Weights of a small image classifier: 72500 training examples.
Rows from block 8 of a small image classifier, named by matrix and row number. Rows with one number belong to one channel. Each number is 128 + 24 x the weight over its row's rms, rounded and kept within 0 to 255. All counts start at 0. After the name is the row's rms in percent of the matrix's.
After each channel's rows are labels from the 100 images, of 14976, where the channel reaches its highest value: "strongest on" is what is common among them. Only what is clearly more common there than usual is listed. The data: rendered landscapes of hills, water and sky. In brackets: how many of the 100.
# convs0: first 3x3 conv (model.blocks.8.convs.0.weight, 128x128x3x3, each kernel summed), inputs 0-63
# convs1: second 3x3 conv (model.blocks.8.convs.1.weight, 128x128x3x3, transposed, each kernel summed), outputs 0-63

convs0.119 116 [125 128 135 129 125  98 184 130  92  97 157 152 168 176 140 108 139 112 119 121 204 112 145 171 113 146 118 160 151 131 107 133 120 123 140 132 139 158 150 133 121 123 146 150 125  88 111  91 147 130 149  95  81 105 141 145  77 132 152 166 116 132 101 104]
convs1.119 125 [132  93 111 110 116 224 125 108  97 112 171 135  67 113  99 108 164 116 135 124  93 144 135  93  93 105 126 140 132 129 111 108 105 129 134 110 134 103 155 145 106 133 130 162  88 132 132 146 144 115 123 138 126 126 147 143 159 139 135 120  79 101 175 125]
strongest on: sun or moon in view (97); sunset (72)

convs0.60 123 [132 150 179  77 151  86 157 105 165 128 122 112 105 103 132 105 128 155 119 154 128 159 151 110  85 143 134 138 122 125 122 116  83 125  74 135 129 129 147 147 128 131 118 100 152 119 108  70 137 118 115 128 119 111 112 138 134 141  92 106  71 146 168 120]
convs1.60 120 [130 128 101 107 114 126 138 123 134  92 180 162 103 140 126 131 173 140 128 131 121 118 128 169 133 125  95 103 125 118  96 134 114 116 149  94 141 113 131 126 141 132 156 170 124 129 120 120 162  94 136 127 140 141 100 129 122 159 108 134 146 149 122  92]
strongest on: purple alien crags (94); sunset (53)

convs0.14 109 [122 107 131 116  88 114 158 138 138  87 103 124 154 124 135 109 137 105 109 134 164 131 118 165 164  92 104 126 141 121  86 155 180 145 120 156 141 133 149 126 142 110 133 111 109 162  91 115 155 104 112 152 151 101 106 137 103 174 127  87  94 167 130 133]
convs1.14 112 [119 130 109 136 172 139 157 123 122 131 120 115 138 112  90 133 134 147 150 120 135 128 148  90 124 130 119  97 124  78  95 180  89 147 115  96 156 136 114 101  99  81  88 116 123 181 143 157 119 104 137 120 125 139  77 110  90 136 131 191 132 120 153 133]
strongest on: dark volcanic rock (99)

convs0.113 095 [123 192 132 111 125 114 162 138 145 137  96 131 112 147 183 151 145 137 101 110 124 121 127 155 133 119 151 109 144 127 141 138 134 146 104 116 104  99 109 110 150 174 125 101 124 123 120 142 137  96 134 141 128 140 148 119 117 125  90 120 118 194 161 165]
convs1.113 087 [133 139 139 114 124 117 120  98 145 136 125 146 125  52 147 144  82 127 160 126  92 115 123 112 122 133 157 114 141 132 145 146 174 144 116 141 120 157 126 100 135 126 101 157 161 129 138 163 105 112 148 138  77  82 107 119 148 134 156 137 110 170 104 129]
strongest on: desert dunes (96)

convs0.105 117 [152 130 107 115 110  88 158 119 115  90 145 147 176  95 136  94 109 100 104 128 114 158  79 128 119 131 119 138 127 131 123 144 108  97 106 163 114 144 160 112 118 137 110 117 154 106 115 152 167 127 129 120 130 101 103 102  98 129 118 135  98 136  94 120]
convs1.105 123 [ 88  91 122  83 134 127 140 141  99 133 170 138  72 146 135 130 186 126 134 147  91 171 130 133 136 116 124 142 128 152 117 118 118 128 131  79 105 118 149 150 146 119 106 145 117 114 103 134 125 123 118 132 129 167 128 175 112 169 112 151  89 139 143 124]
strongest on: sun or moon in view (97); sunset (84)

convs0.50 094 [147 134 113 104 144  70  97 139 154 113 147 144 105 131 136 144 183 103  76 111 134 148 163 148 169 161 151 110 155 118 135 127  89 113 119 156 111 111 137  89 120 130 167 132 132 171 100 130  80 147 106 133 118 131 179 135 111  94 113 120  80 147 153 102]
convs1.50 097 [129 121 138 167 145 137 109  83 119  93 131  76 111 131  95 118 104 111 146  80 129 100 105 101 103  85 148  92 113 132 125 100 100 124 137 113 152 145 167 139 143  66 119 146 113 134 142 131 115 142 148 121 188 134  97 120 145 127 129 100 146 128  87 120]
strongest on: red mesas (100)

convs0.3 119 [151 104 141 123 144  76 137 118 133 102 149  96 152 111 110 127 145 138 130 156 116 157 101 227  68 108 164 106 131 149 138 120  92 154 143 115 114 127 140 129 103 155 113 107 164 100 112 123 149 113 157 112 127 104 127 149 120 144  79 134  86 182 137 129]
convs1.3 126 [ 79  89 108 113 139 147 166 121 107 129 145 171 123 146 139 133 125 131  94 143 112 131 128 128 123 129 108 157 176  97  89 129 101 138  77 136 108  89 139 155 134 116 103 143 110 137 112 106 142 145 128 130 138 132 127 141 123 135  85 139  89 134 124 127]
strongest on: sun or moon in view (97); sunset (87)

convs0.100 121 [104 157 123 109 112 112 161 148 103  82 118 183  98 144 145 126 142 115 112 123 163 161 137 109 118 108 153 164 151 112 136 115 107 130  99 154 125 164 137 115 105 142 106 122 165 144 120  82 103 130 148 134 130 142 112 115  97 128 140 121 112 188 167 123]
convs1.100 116 [175  94  98 117  94 108 110  97 136 149 161 125 107 131  61 103 153 121 141  96 120 124 146 136 143  79 120 112  99 138 114 130  96 133 148 143 122  87 162 160 120 139 137 126  77 121 122 108 112 140 140 132 111 178 188 123 132 133  88 115 100 129 174 151]
strongest on: sun or moon in view (81); sunset (61); dark volcanic rock (33)

convs0.46 109 [136 119  73 112 140 135 149 173 138 104 169 100 164 116 107 122 129 152 104 101 132 175 139 142 128  90 109 166 107 110 107 166 137 134 128 108  91 189 127 114 121 131 111 157  91 124 146  99 144 171 114 158 140 131 159 127 119 135 180 122 193 169 150 132]
convs1.46 102 [139 145 169 134 131 137 115 149 137 163 122 129 111 103 133  92 133 104 102 128  93 119 110 136 149  95  97 168 148 116 113 156 186 136 139 152 117 130 123 179  84 136 129 159 139 110 121 143 111 102 146  96  84  89 168 148 113 152 150 107 122 145 149 130]
strongest on: sunset (55); purple alien crags (48); terraced slopes (44)

convs0.19 081 [162 111 114 126 157  89 131 151 105  86 112 169  72 161 137 142  97 148 129 138 164 128 103 147 145 101 133 141  88 124 142  87 148  98 114 136 123 132 138 111 101  92 102 104 123 116 115 107  99 153 168 113 130 166 160 158 113 149 117 180 127 172 111 115]
convs1.19 090 [115 156 127 102 149 100 116 119 132 122 106 119 127  87 143 126 126 125 147 146 124 137 110 129 112 141 185  89 129 113  99 140 108 132 154 139 186 163 173 139 124 144 156 124 101 150 135 131 137 153  93  96 116 143 103 121 149 114 156 102 118 122 135 108]
strongest on: water (72); desert dunes (51); red mesas (35)

convs0.101 122 [129 103 130 125 130  66  68 107 125 161 118 155 134  95  82 148 129 123 145 107 113 150 137 137 122  81 127 147 137 135 114 139 129 133 111 119 137 123  93 101 101 141 147  82 129 118 109 167 111 125 148 106 120 144 134 122  85 116 142 115 136 168 123 116]
convs1.101 123 [137 146  73 110 114 129 185 105 143 124 123 114 119 142  81 125 120 123 111 132 136 202 116 141 157  91 115  94 150 151 122 145 106 153 151 129 156 157 153 116  99 137 106 138 117 155 100 113 139 120 167 124  82 137 124 163 102 140 124 148 133 167 114 162]
strongest on: purple alien crags (93)

convs0.78 097 [117 159 120 150 150 128  78 152 118 126 106 140  82 107 123 170 109 168 153  95 111 135 111 171 120 125 105 117 127 104 147  83 117 121 119  94  52  97 134 123 128 153 143 154 150 119 115 124 160 123 120 117 160 115 101 156 112 133 156 139 137 132 160 135]
convs1.78 095 [155 127  85 117 116 158 114 158 109 142 141  97 170 117  94  78 129 136 105 129 141 157  99  89 119 119 168 184 128 103 133 116 112 159 123 145 113 130 126 106 148 101 134 122 112 132 114 124  79 119 153 108 132  91 159 118 137 144 130 135 139 148 137 107]
strongest on: purple alien crags (79); sunset (59)

convs0.45 095 [121 153 130  85 147 144 134 116 170 120  80  96  90  80 129 156 123 135  99 124 111 170 146 123 101  99 117 113 131 136 144 182 133 108 110  77 144 122 126 114  95 111 146 139 165 110 156 151 102 149 183 164 133 116 126 160 111 134 128 137 144 141 143 162]
convs1.45 087 [114 133 150 122 170 105 156 129 165  84 123 107 163 159 121 140  83 151 106 126 136  87 114 151 126 118 183 145 136 111 148 109 148 117 128  95 121 109 120 127 159 112 143  77 126 109 100 115 102 148 111 129 183 114 164  94 102 111 106 141 132 127 108 111]
strongest on: sunset (70); green hills (68)

convs0.71 091 [123 179 117 136 133  98 106  94 183 146  96 120 140 135 120 122 136  91 105 139  77  88 123 121 170 107  87 112 121 123 143 137 109 165 114  93  80 133 117 119 153 130 121 113 118 169 137 104 116  79 124 111 171 153 124 123 174 146 122 140 152 155 195 138]
convs1.71 104 [124 135 129 105 173 114 129 159 117 154 103 119 117  92 137 138 135 168 133 110 138 142 126 112 145  87 125  95 118 110 110 146 114 159 156 131 144 146  87 121 169 137 143 133 139 147 108 121 146 132 123 124 133 109 182 104  69 154 135 112 117 102 103  85]
strongest on: red mesas (98)

convs0.26 116 [116 134 117 140 119 139 177 128 100  88 137 121 110 131 134 130  63 100 107 138 145 136 145 179 147 128 152 109 119 111 142 137 142 125  89 146 123 147 144 142 166 137  87 124 170 148 121 109 117 189  69 125 164 144 128 136 128 129 139  69  99 147 119  93]
convs1.26 121 [156 143 102 109 106  97 144 105  69 120 117 156 127 114 129  81 108 121 120 126 162 138 127 157 146 137 116 153 108 140 126 118  91 117 122 110 130 109 155 164  98 144  93 112 107 106 124 161 157 156 140 136 118 107 150 150 130 159 146 138  92 101 113 135]
strongest on: sun or moon in view (99); sunset (85)

convs0.77 101 [175 120 108 149 115 140 179 150 103 107 128 124 144 121 103  89 105 106  80 144  83 165  94  87 175 100 102 135 121 121 122 116 100 142 119 150 155 147 107 116 154 118 120 136 128 110  96 169 142 121 138 105  83 151 134 128 162 170 154  93 111 154 164 144]
convs1.77 096 [136  99 141 108 138 153  61 145 121 155 113 127 136 125 142 123 130 103 156  80 148 124 107 103 140 118 117  98 101 154 112 126  95 143  89 100 184 137 152 149 106 101 150 102 130 130 107 139 124  97 143 109 157 133  87 165 122  81 108 186 139 128 103 132]
strongest on: snowy peaks (81)

convs0.16 087 [107 110 165 158 163 125 140  77 156  90  89 144 117 124 106 119 114 133 136  85 106 135 137 135 133 113  77 134 136 107 137 138 155 111 118 133  83 128 119 182 100 147 158 148 153 117 143 161 161 148 116 134 148 115 127 134 146 100  99 184 107 112 120 145]
convs1.16 086 [142 131 121 117 126 133 134 124 101 113  95 145 116  97 164 175 153 165 126 168 104  99  91 120 116 145 121 137 138  99 153 100 141 103 188 116 111 109 120 109 168 149 108 118 126 107 111 152 130 133 171  96 134 112 120 109 142 172 134 129  96 147 152 128]
strongest on: snowy peaks (95); night (63)

convs0.98 112 [105 136 103 138 124 101 117 117  84 111 133 164 135 113 128 125 108 148 128 107 116 142 104 146 121  91 139 112 136  85  91 121 111 135 164 120 151 139 138 105 107 131 134 139 125 115  90 110  80 126  99 165 154 100 130 156  84 122 136 117 113 144 135 154]
convs1.98 111 [139  90 114 139 101 190 127 147 150 108  97 123  96 152 129 168 163 100 106  98 124 118 113 114 131 140 119 138 166 145 151 161 157 128 100 135 131 124  95 107 166 138 104  60 131 120 144 136  85 110 113 126 119 143 125 137 123 129 101 128 120 136 164 104]
strongest on: desert dunes (85); sunset (60); sun or moon in view (25)

convs0.93 100 [137 121 112 125 113 145 125 140 127 100 106 158  87 160 141 168 126 171 126 140 166  79 112 154 129 117 124 159 161 114 137 136 121  92 118 108 126  77  97 130 120 136 101 144 142 132 162 142  89 114 146 155 116 160 147 147 147 105  99 139 132 107 137 103]
convs1.93 099 [ 85 118 163 131 128 143 104 135 141 109 123  84 148 113 100  64 105 128 127 121 146 114 128 107  91 110 118 181 152 103 151  98 111 125 132 116 157 157 140 124 118  99 117 132 132 124 125 147 107 173  94 141 174  93 125 103 120 124 118 145 116 120 104  95]
strongest on: green hills (97); water (84); night (51)

convs0.97 093 [125  89 115 171 119 121 181 133 165 114 124 128 169 139  97  84 116 162 124 110 163 109 108 131 155 143 134 159 121 128 146 103 118 124  53 167 110  96 135 137 125 144 132 106 140  93 169  97 108 158 162 123 131 184 133 137 144 106 118 151  87 119 172 157]
convs1.97 095 [184 157 165 148 152 112  91 123 119 101 135 114 151 121 164 162 139 133 122  97 155 131 100 123 129 127 118 143 117 106 122 113 110 127  88 137 131 136 127 149  98 201 104 147 122 124 105 163 155 118 113 113 138 130 116 129 137 154 125 126 116 159 105 110]
strongest on: sunset (89); terraced slopes (59); red mesas (33)

convs0.81 086 [225 129 152 109 103 121  95 118 150 141 116 153 123 151 123 136 102 119 146 137  92 101 129 116 126 113  94 108 145 127 119 160 116 198 137 126 119 133 110 160 144 111 106 123 130 138 146 121  79 111 116 148 114  89 113 141 114 127 140 137 140 150 162 157]
convs1.81 098 [ 96 118 116 135 169 121 139 142 116 115 130 133 122 136 128 102 131 142  76 157 142  87  73 124  74 127 146 155 121  81 136 144 120  85  85 147  88 111 110  64 148 127 146  86 137 118 156 116  99  94 178  99 161 128 121 130 142 138 116 132 108 141 177  91]
strongest on: sunset (57); terraced slopes (53); green hills (40)

convs0.122 089 [137 107 171 151 139 107  95 118 114 148 125 124 131 113 132 175  86 160  61 105 119 133 122 143 162 122 133 151 115 121 113 172 133 115 142 129 115 110 121 139 113 131 111  99 126 124 175  96 114 107 108 138 109 112 148  83 128 131 174 106 139 127 126 107]
convs1.122 092 [ 89 112 122 119 130 125 155 115  93 144 151 128 164 109 161 141 118 118 165 140  85 119 127 133 116 108 129 165 112 104 124 163 127 103  99 134 123 173 106 103 156 165 126 124 112 125 116 126  90 119 144  97 105 135 101 134 125 121 105  99 133 118 115 140]
strongest on: terraced slopes (98); sunset (70)

convs0.36 117 [141 123 159 148 114 100 171 137 109 106  88 153 113 169 114 125 131 146 128 136 131 127 150 119 121 133 112 126 145 183 170 130 116 127 118 151 151 106 121 110 144 131 170  90 149 141 108 105 190 128 122 120 135  90 125 141 175  90 106 164 103 116 145 128]
convs1.36 111 [ 93 135 159  82 146 137 132  95 122 118 158 143 110 144 140 149 113 149 143 158 122 124 122 139 169  75 119 108 121 137 121 159 142 111 105 117 144  89 140  87 162 117 122 143 122 152 112 122 212 133 102 160 115 140 103 114  93 142 109 130 131  73 117 120]
strongest on: snowy peaks (100)

convs0.109 091 [138 148 149 109 100 103 145  93  88 138 143 139 145 130 155 115 105 140  95 126 108 156 122  89 150 161 132 139 118 125 117  81 127 175 113 109 106 108 115 145 129 148 152 112 154 168 115 117 137 128 145 179 142 156 120 135 164 161 167 123 137 174 135 132]
convs1.109 099 [115 124 116 144  99 145 149 165 128 134 129 139 118 162 132 110 157 145 120 153 129 163 150 113 118 137 123 105 138 129 108 151 140 122 116 138  90 117 155  88 154 103 136 128  78 157 126 138 123 151 159 154 111 122  81 161  97 146 124 128 130 119 199 114]
strongest on: dark volcanic rock (96); high relief (67)

convs0.69 098 [134 141 146 162  88  97  91 119 174 192 127 128 110 129  80 111 156 147 171 103  80 141 129 101 117 119 123 140 161 118 148 171 153 151 126 132 160 166 129 113 146 152  88 124 146 103 150 131 140 103 169  76 114 115 126 151 119 115 136 143  76 140 119 164]
convs1.69 084 [112 111 102 159 150 110 111 121 131 112  96 139 150 116  99 106 147 136  98 136 127 102 132 135 161  76 109  94 174 115 133 105 111 106  90 155 122 148 144 146 138 139 120 161 132 142 120  97 128 130 103  91 159  89  95 105 146 148 132  72 139 110 110 106]
strongest on: green hills (64)

convs0.121 110 [139 103 122  77  93  93 123 140 105 109 131 138 162 116 207 100  87 138 156 113  99 128 123 145 122 132 100 145 151 150 103 160 104 117 135 119 158 115 160 121 109 129 167 131 151 122  99 142 162  98 145 120 134  95  89 146  95 122 118 112 128 153  90 145]
convs1.121 107 [114 129 142 130 129 155 160 106 128 160 148 109 157 153  86 169 170 132 135 106 152 134 107  95 151 154  85 122 112 161  75 151 143 150 127 125 121  87 163 126 136 145 132 116 145 131 121 106  99 100 132 131  99 127 176 166 125 139 128 133 150 163 173 134]
strongest on: snowy peaks (60)

convs0.99 096 [143 125 156 148  76 121 148 150 124 144 153 123 152 106 148 123 144  98 149  95  87 138 179 131 120 168  92 145 141 144 147 104 130 100 101 222 116 135 186 162 117 141 123 102 156 147 128 111 113 109  91 162 123 110  90 125 131 156 100 152 106 145 140 135]
convs1.99 095 [135 117 105 184 165 123 133 132 149 141 129 133 155 129 139 117 122 108 200 129 157  92  75  63 133 148 113 117 124 108 101 111 117 149  95 163 142  92  95 144 123 150 134 107 134 150 116 141 141 117 154 110 121 117  78 123 137 147 100 114 140 100  97 110]
strongest on: red mesas (90); sunset (69)

convs0.67 098 [ 91 144 111 108 158 136 125 109 125 124 132 103  98 138 163 111 136 101 102 134  82 121 166 105 152 129 101 148 121 118 165  95 133 100 101 105 124 134 111 113 121 140 111 140  89 106 112 143 108 127  98  79  98 115 158 143 104 137 202  95 127 161 136 155]
convs1.67 102 [171 143 107 119 118 129 118 120 156 137 112  97 120 119  84  96 106 131 147 114 149 121 133 144 121 150 120 134 141 146 137 103 213 104 100 132 150 112 114 119  98 125 136 112 120  71 158 157  77 124  89 130 147 131 128 130 158 147  79 104 129  88 117  92]
strongest on: desert dunes (98); water (71); sunset (56)

convs0.74 087 [105 126 149 103 108 106 110 112 103 155 117 112  77 175  70 107 111 167 122 174 123 103 116 115 134 114 146 102 138 133 140 131 115 120 111 144 109 142 133 106 125  49 128 109 132 116 131 100  94  99  99 134  92 150 137 132 181 136 137 155 109 153 157 163]
convs1.74 103 [101 175 122 150 113 165 117 125 148 115  68 172 132 129 133 157 166 115 134 102 115 137  92 136  71 160 187 160 105 106 141 121 104 120 150 121 141 145 103 132 123 152 129 127 131 136 118 168 153 100 149 159 137 141 125 113 105 161 104 165 131 115 122 133]
strongest on: desert dunes (77); water (70); night (55)

convs0.23 101 [ 89 136 107 180 158 148 117  97  69 137 131 167 124 161 105  99 134  87 135 160 175 128 146 139 126 108 128 136 128 150 172 142 107 100 127 176 100 185 146 145 133 161 139  85  82 133 133 182 130 140 132 145 138 118 149 126 138 152 111 133 131 171 175 108]
convs1.23 095 [164 124 172 179  91 147 126 139 135 121 112 147 142  85 143 116 119 142 148 118  99 146  92 162 132 141 137 133 128 111 134 115 134 159  79 158 174 125 131 173 145 140 109 146 152 134 130 126 126 146 103  93  75 114 131 127 140 164 135 130 149 131  91 125]
strongest on: purple alien crags (68); sunset (56)

convs0.110 100 [ 99 154  99 151 110 101 175 120  94 149 146 146 147 112 117 127 105  91 125 145 145 139 124  83 135 176 112 140 103  94 109 143 135 119 107 112 121 103 147 144  92 136 131 136 139 119 107  96 144 118 142 147 163 134 199 140 162 143 163 123 137 163 105  81]
convs1.110 094 [184 154 112 133 134 135  92 126 127 129 112 103 122 128 175 122 122 125  97 103 139 158 125 113 170 123  89  81 107 172 127 132 104 161 112  95 102 115 131 138 121 125 137 112 147 130 131 152 162 108 114 126 149 148  85 116 139 114 120 118 185 131 156 120]
strongest on: snowy peaks (86)

convs0.117 099 [174 114 113 152 141 134 115 126 113  99 141 149 104 123 115 142 101 115 160 151 141 134 109 128 122 135 131 108 130 114 138 159 126 122 141 128 139  97 147 117 135 165  95 119 150 115 157 126 122  94 115 170 114 149 144 131 107 141 156 139 128 143 153 129]
convs1.117 102 [ 91 101 111 107 133 136 123 170  91 152  95 128 118 107 117 104 140 169 131 117 142 133 155 125  88 114 119 158 137 108 133 143 136 157  99 125 144 129 132 120 158  93 128  84 113 123 156 110  71 128 103  81 140 124 130 127 134 197 105 126 119  82 145 128]
strongest on: water (76); green hills (66); night (50)

convs0.12 103 [120 152 125 100 171 139 159 147  96 121 114 105 132  98 135  90 100 182  76 168 160 105 124 110 125 130 123 143 130  95 123  95 102 150 133 110 138 153 180  87 133 127 124 141 129  94 147 136 116 139 111 121 130 109 168 102 143 121 127 137 145 155 145 142]
convs1.12 119 [116 125 114 153 145 119 133 140 140 140 114  95 140 120 110 118 100 128 162 114  98 118 120 118 132 119 124  71  76 126 131 133 114 138 149 138 103 121 117 103 123 119  93 140 160 120 137 112  98 113 175 107 148 113  99 118 145  84 143 133 149 132 108 147]
strongest on: purple alien crags (99)

convs0.21 112 [112 120 134 119 130 124 129  90 134 117 116 142 118 129 146  86 153 125 165 105 145  97  76 137 112 126 161 128 138 141 104 156  89 145 137 129 108 133  93 142 105 139 157 103 178 179 124 120 118 107 108 107 138  86 123  98 147 142 163 149 133 189 101 129]
convs1.21 104 [127  96  99 107  87 133 122  98 116 153 161 130 137 154 104 157 138 121 106 162 133 129 146 143 143 135 109 131 151 120 148 125 138 130  88 114 122 107 115 167 120 103 161 121  95 139 129 114 166  97 129 142 100 170 174 118 102  98 115 134  99 101 153 129]
strongest on: snowy peaks (100); night (58)

convs0.7 095 [108 119 107 178 129 116 163 124 169 145  78 149 191 146 164 151 116  93 140 204 152 147  82 125 121 136 125 167 169 140 131 132 112 124 108 140 159 126 124 122  94 110 102 120 141 129 141 152 122 126 137  83 119 110 132 100 102 115 131 180 124 107 163 125]
convs1.7 092 [112 126 129 149 127 102 106 114  57 138 111 144 101 135 127 127 125 157 132  84 148 132 142 103 122  99 144  88 111 157  90  84 111 109 104 103 109  95 124  98 111 145 136 140  95 129 132 114 123 112  92 136  85 141 121 116 132 165 116 150 108 176  93  98]
strongest on: snowy peaks (99); night (64)

convs0.103 107 [172 149 107 114 135 158 108 113 141  94 168 128  89 126 121 143 128  96 109 117 157  94  90 150  99 110 144 100 116 165 149 103  99 127 146 106 174 132 142 131 103 163 106 147 160 106 127 127  82 140 137 143 121 119 148 143 109 129 134 163 119 165 141 115]
convs1.103 115 [101  88 101 154 137 109 145 118 125 153 144 126 133 139 150 115 136 134 126 148 111 127 145 125 125 125 104 157 166  91 121 120 149 153  91 118 117 131 150 144 136 107 121  89 108  92 116 119 103 177 115 173 130 140 113 145 112 126 109 132  96 114 152 138]
strongest on: sun or moon in view (97); sunset (72)

convs0.25 105 [135 134 149 198 157 144 117 159 120 127 119 148 127 115  98 120 114 128 135 119 131 157 102 125 109 104 199 118 129 142 147 110 107 139 167 143 172 104 148 119 150 121 132  82 160 132 138 116 130 115 143 150 113 101 119 125 109 130 139 218 150 162 127 125]
convs1.25 099 [121  93 107 120 145 107 148 124 126  91 129 134 174 138 157 111 134 122 113 111 125 140 115 161 106 140  98 135 116 117 139  93 113 166 153 130 124 152 167 110 145 115 151 110 158 139 141 181 136 162 104 145 157 117  95 161 145  79  74 110 165  97 115 149]
strongest on: red mesas (96)

convs0.43 112 [112 122 149 131 107 127 113  92  76 150 117 149 102  91 147 133  45 101 122 108 138 142 111 113 127 120 139  81 113 123 108 151 152 132 171 131  83 107 101 124 106 109 156  98 134 139  98  82 159 138 128 155 168 120 159 133 118 127 132 123 152 125 135 147]
convs1.43 105 [152 129 122 149 118 115 144 158 142 123 113 145 128 146 136 101 108 142 129 190 101  93  89 123 159 153 125 104 150 135 147 142 152 103 151 122  94 154 134 141 130 145 155 100 166 123 162 115  90 152 126 143 158 144 124 117 125 153 153 105 157 108 150 157]
strongest on: terraced slopes (86); water (80)

convs0.115 104 [114 120 116 152  98 117 114 127  92 119  91 182  97 149 122 119 126 108 120 141  98  85 141 181 159 120  70 101 149 116 114 170 160 132 161  90 131 133  99 124 118 117 128 138 132 136 128 116 137 140 134 127 108 100 135 118 126 115 151  94 145 113 123 148]
convs1.115 090 [ 88 145 128 117 126  92 166 159 134 130 126  88 112 152 149  93 124 133 111 103 132 106 134 149 119 105 110 114 149 121 119 172 168 134 160 159 108 118 111  94 116  74 102 171 134 131 134 114 101 183 148 137 102 136  91 125 160 118 136 111  64 159 123 109]
strongest on: desert dunes (53)

convs0.13 104 [122 133 120 124 141  89 149 121 146 133 170 146 102 133 124 138 103 120  90 116  73 135 130 150 142  92 178 122 150 116 134 117 140 134 113 149 111 103  94 108 135 117 127 106 127  90 113 117  97 164 170 150 123 131 155 111 119 151 101 131 112 118 156 132]
convs1.13 106 [102 174  98 141  72 184  90 119 137 139 142 109 118 132 152 112 116 154 126 113 107 170  92 148 125 162 103 118 155 113 135 125 161 129 103 143 108 148 165 142 140 156 113  96 130 130 145 139 119 149 148 108 117 124 150 151 144 110 177  97 116 138 165 125]
strongest on: desert dunes (100); night (64)

convs0.54 100 [ 97  98 152  98 148 101 163 159 154 122 117 143 111 107  92 109  86 135 126 119 165  92 109 155 105 123 140  74 151 128 133 126 104 118 126 133 154 129 111 132  95 119 104 108 142 122  78 129 139 123 127 133 111 124 102 126 145 106 112 133 130 147 143 120]
convs1.54 095 [111 133  99 126 139 129 119 108 117 162 147 153 112 148 112 169 143 147 122 128 110 126 140 162 124 105 117 125 152 141 134 139  63 122 121  94 170 127 111 103 125 154  85  90 112 129 138 141 131 102 109 162  96 154 146 144 116 128 117 177 127 136  95 108]
strongest on: snowy peaks (100); sun or moon in view (30)

convs0.94 106 [125 126 128 121  89  94 128 147 121 151 114 148 117 106 162 125  79 143 149 127  81 114 134 124 129 101 133 115 153 129 152 131 117 112 131 117 126  84  91 137 155 122 104  73 105 132 141 113 167 135 106 125 149 108 158 104 102 108 157 118  98 134 148 149]
convs1.94 088 [134  96 114 132 143 141 111 118 139 100 102 116 104 124 129 138 144  83 123 104 127 129 121 149 131 125 135 107  96  97 152 161 145 122 118 122 124 153 104 114 145 126 140 118 139 140 133 132 101 172 131 121 106 113 142 120 114 107 143 155 154 140 100 101]
strongest on: desert dunes (82)

convs0.0 106 [137 138  97 140 114 123 111 130 132 110 183 157 160 157 115 134 108 119 103 157 106 116 115 153 118 136 100 108 193  84 157  89 153 139 125 201 103 138 148 108 148 141 145 126 220 115 116 137 149 120 132 123 167 136 114 125 113 131 118 142 106 124 158 134]
convs1.0 108 [129 103 163 172 175 164 157  77 164 169  85 145 110 161 132 141 121 110 137 160 131 122 129 113 124 167 174 137  70 133 112  99 109 128  95 114 161 108 108 130 104 156 136 126 175 154 127 138 146  85 108 155 148 126 120 147 172 122  94 105 115 124 105 134]
strongest on: sunset (80); red mesas (79)

convs0.9 082 [141 120 136 128 158 138 131 123 182 117  51 154 168 129  81 156 137 120 143 139 102 141 133 121 124 111 138 115 134  95 185  72 122 122 105 106 127 132 183 167 132 142  89  96 101 151 141 112 120 131 124  91 131 141 105 127 143 118 108 169  93 101 133 123]
convs1.9 098 [143 107 129 155 175 142 100 134 147 123 126  85 125  99 111 120  90 147 130  93 149 107 133 132  99  78 134 103  70 105 115 133 119 152 132 153 123 108 128  73 127 133 126 143 171 118 111 119 113  50 130 122 167 122  95  96 105 165 180 165 134 118 141  73]
strongest on: purple alien crags (77); sunset (56)

convs0.27 099 [115 164 153 126 138  78 130 184 146 100 121 142 156 123 152 118 139 126 140 117 134 145 131  95  95  75 172 146 138  91 157 135 133 128 147 150 133 122 140  84 136 106 101 157 126 122 134 146 110 164  78 128 136 129 137 116  83 146 137 150  81 108 145 123]
convs1.27 094 [129 124 146 100 117 116 121 112 103 110 117 102 172  70  96 108 179 114 139  95 102 140 106 104 126 122 167 122 109 126 118 115 150 136 157  94 139 130 180 138 138 128 119 126 129 145 132 148 167  92 139 142  88 142 131 123 127 137 154 157 119 110  99 144]
strongest on: red mesas (84)

convs0.56 101 [103 123 121 181 140  98 149 144 111 108  98 124 137 126 151 150 154 101  99 120 125 106 146 109 143 159 155 104 122 162 156 215 186 114 135 149 131 131 137 106 142 138 150 137 118 116 153 109 176 153 102  80 122 153 135 140 125 106 119 143 118 119 178 114]
convs1.56 089 [138 128 145 130 181 143 177  97 102 113 156 145 108 144 102 120 109 135 111 104 106 131 157 121 138  92 131 144 124 147 112 152  99 196 127 132  95 107 165 106 130 126 124 150 142  93 108 110 155 112 135 126  87 151 112 100  80 139  98 130 127 100  72 169]
strongest on: terraced slopes (67); sunset (57)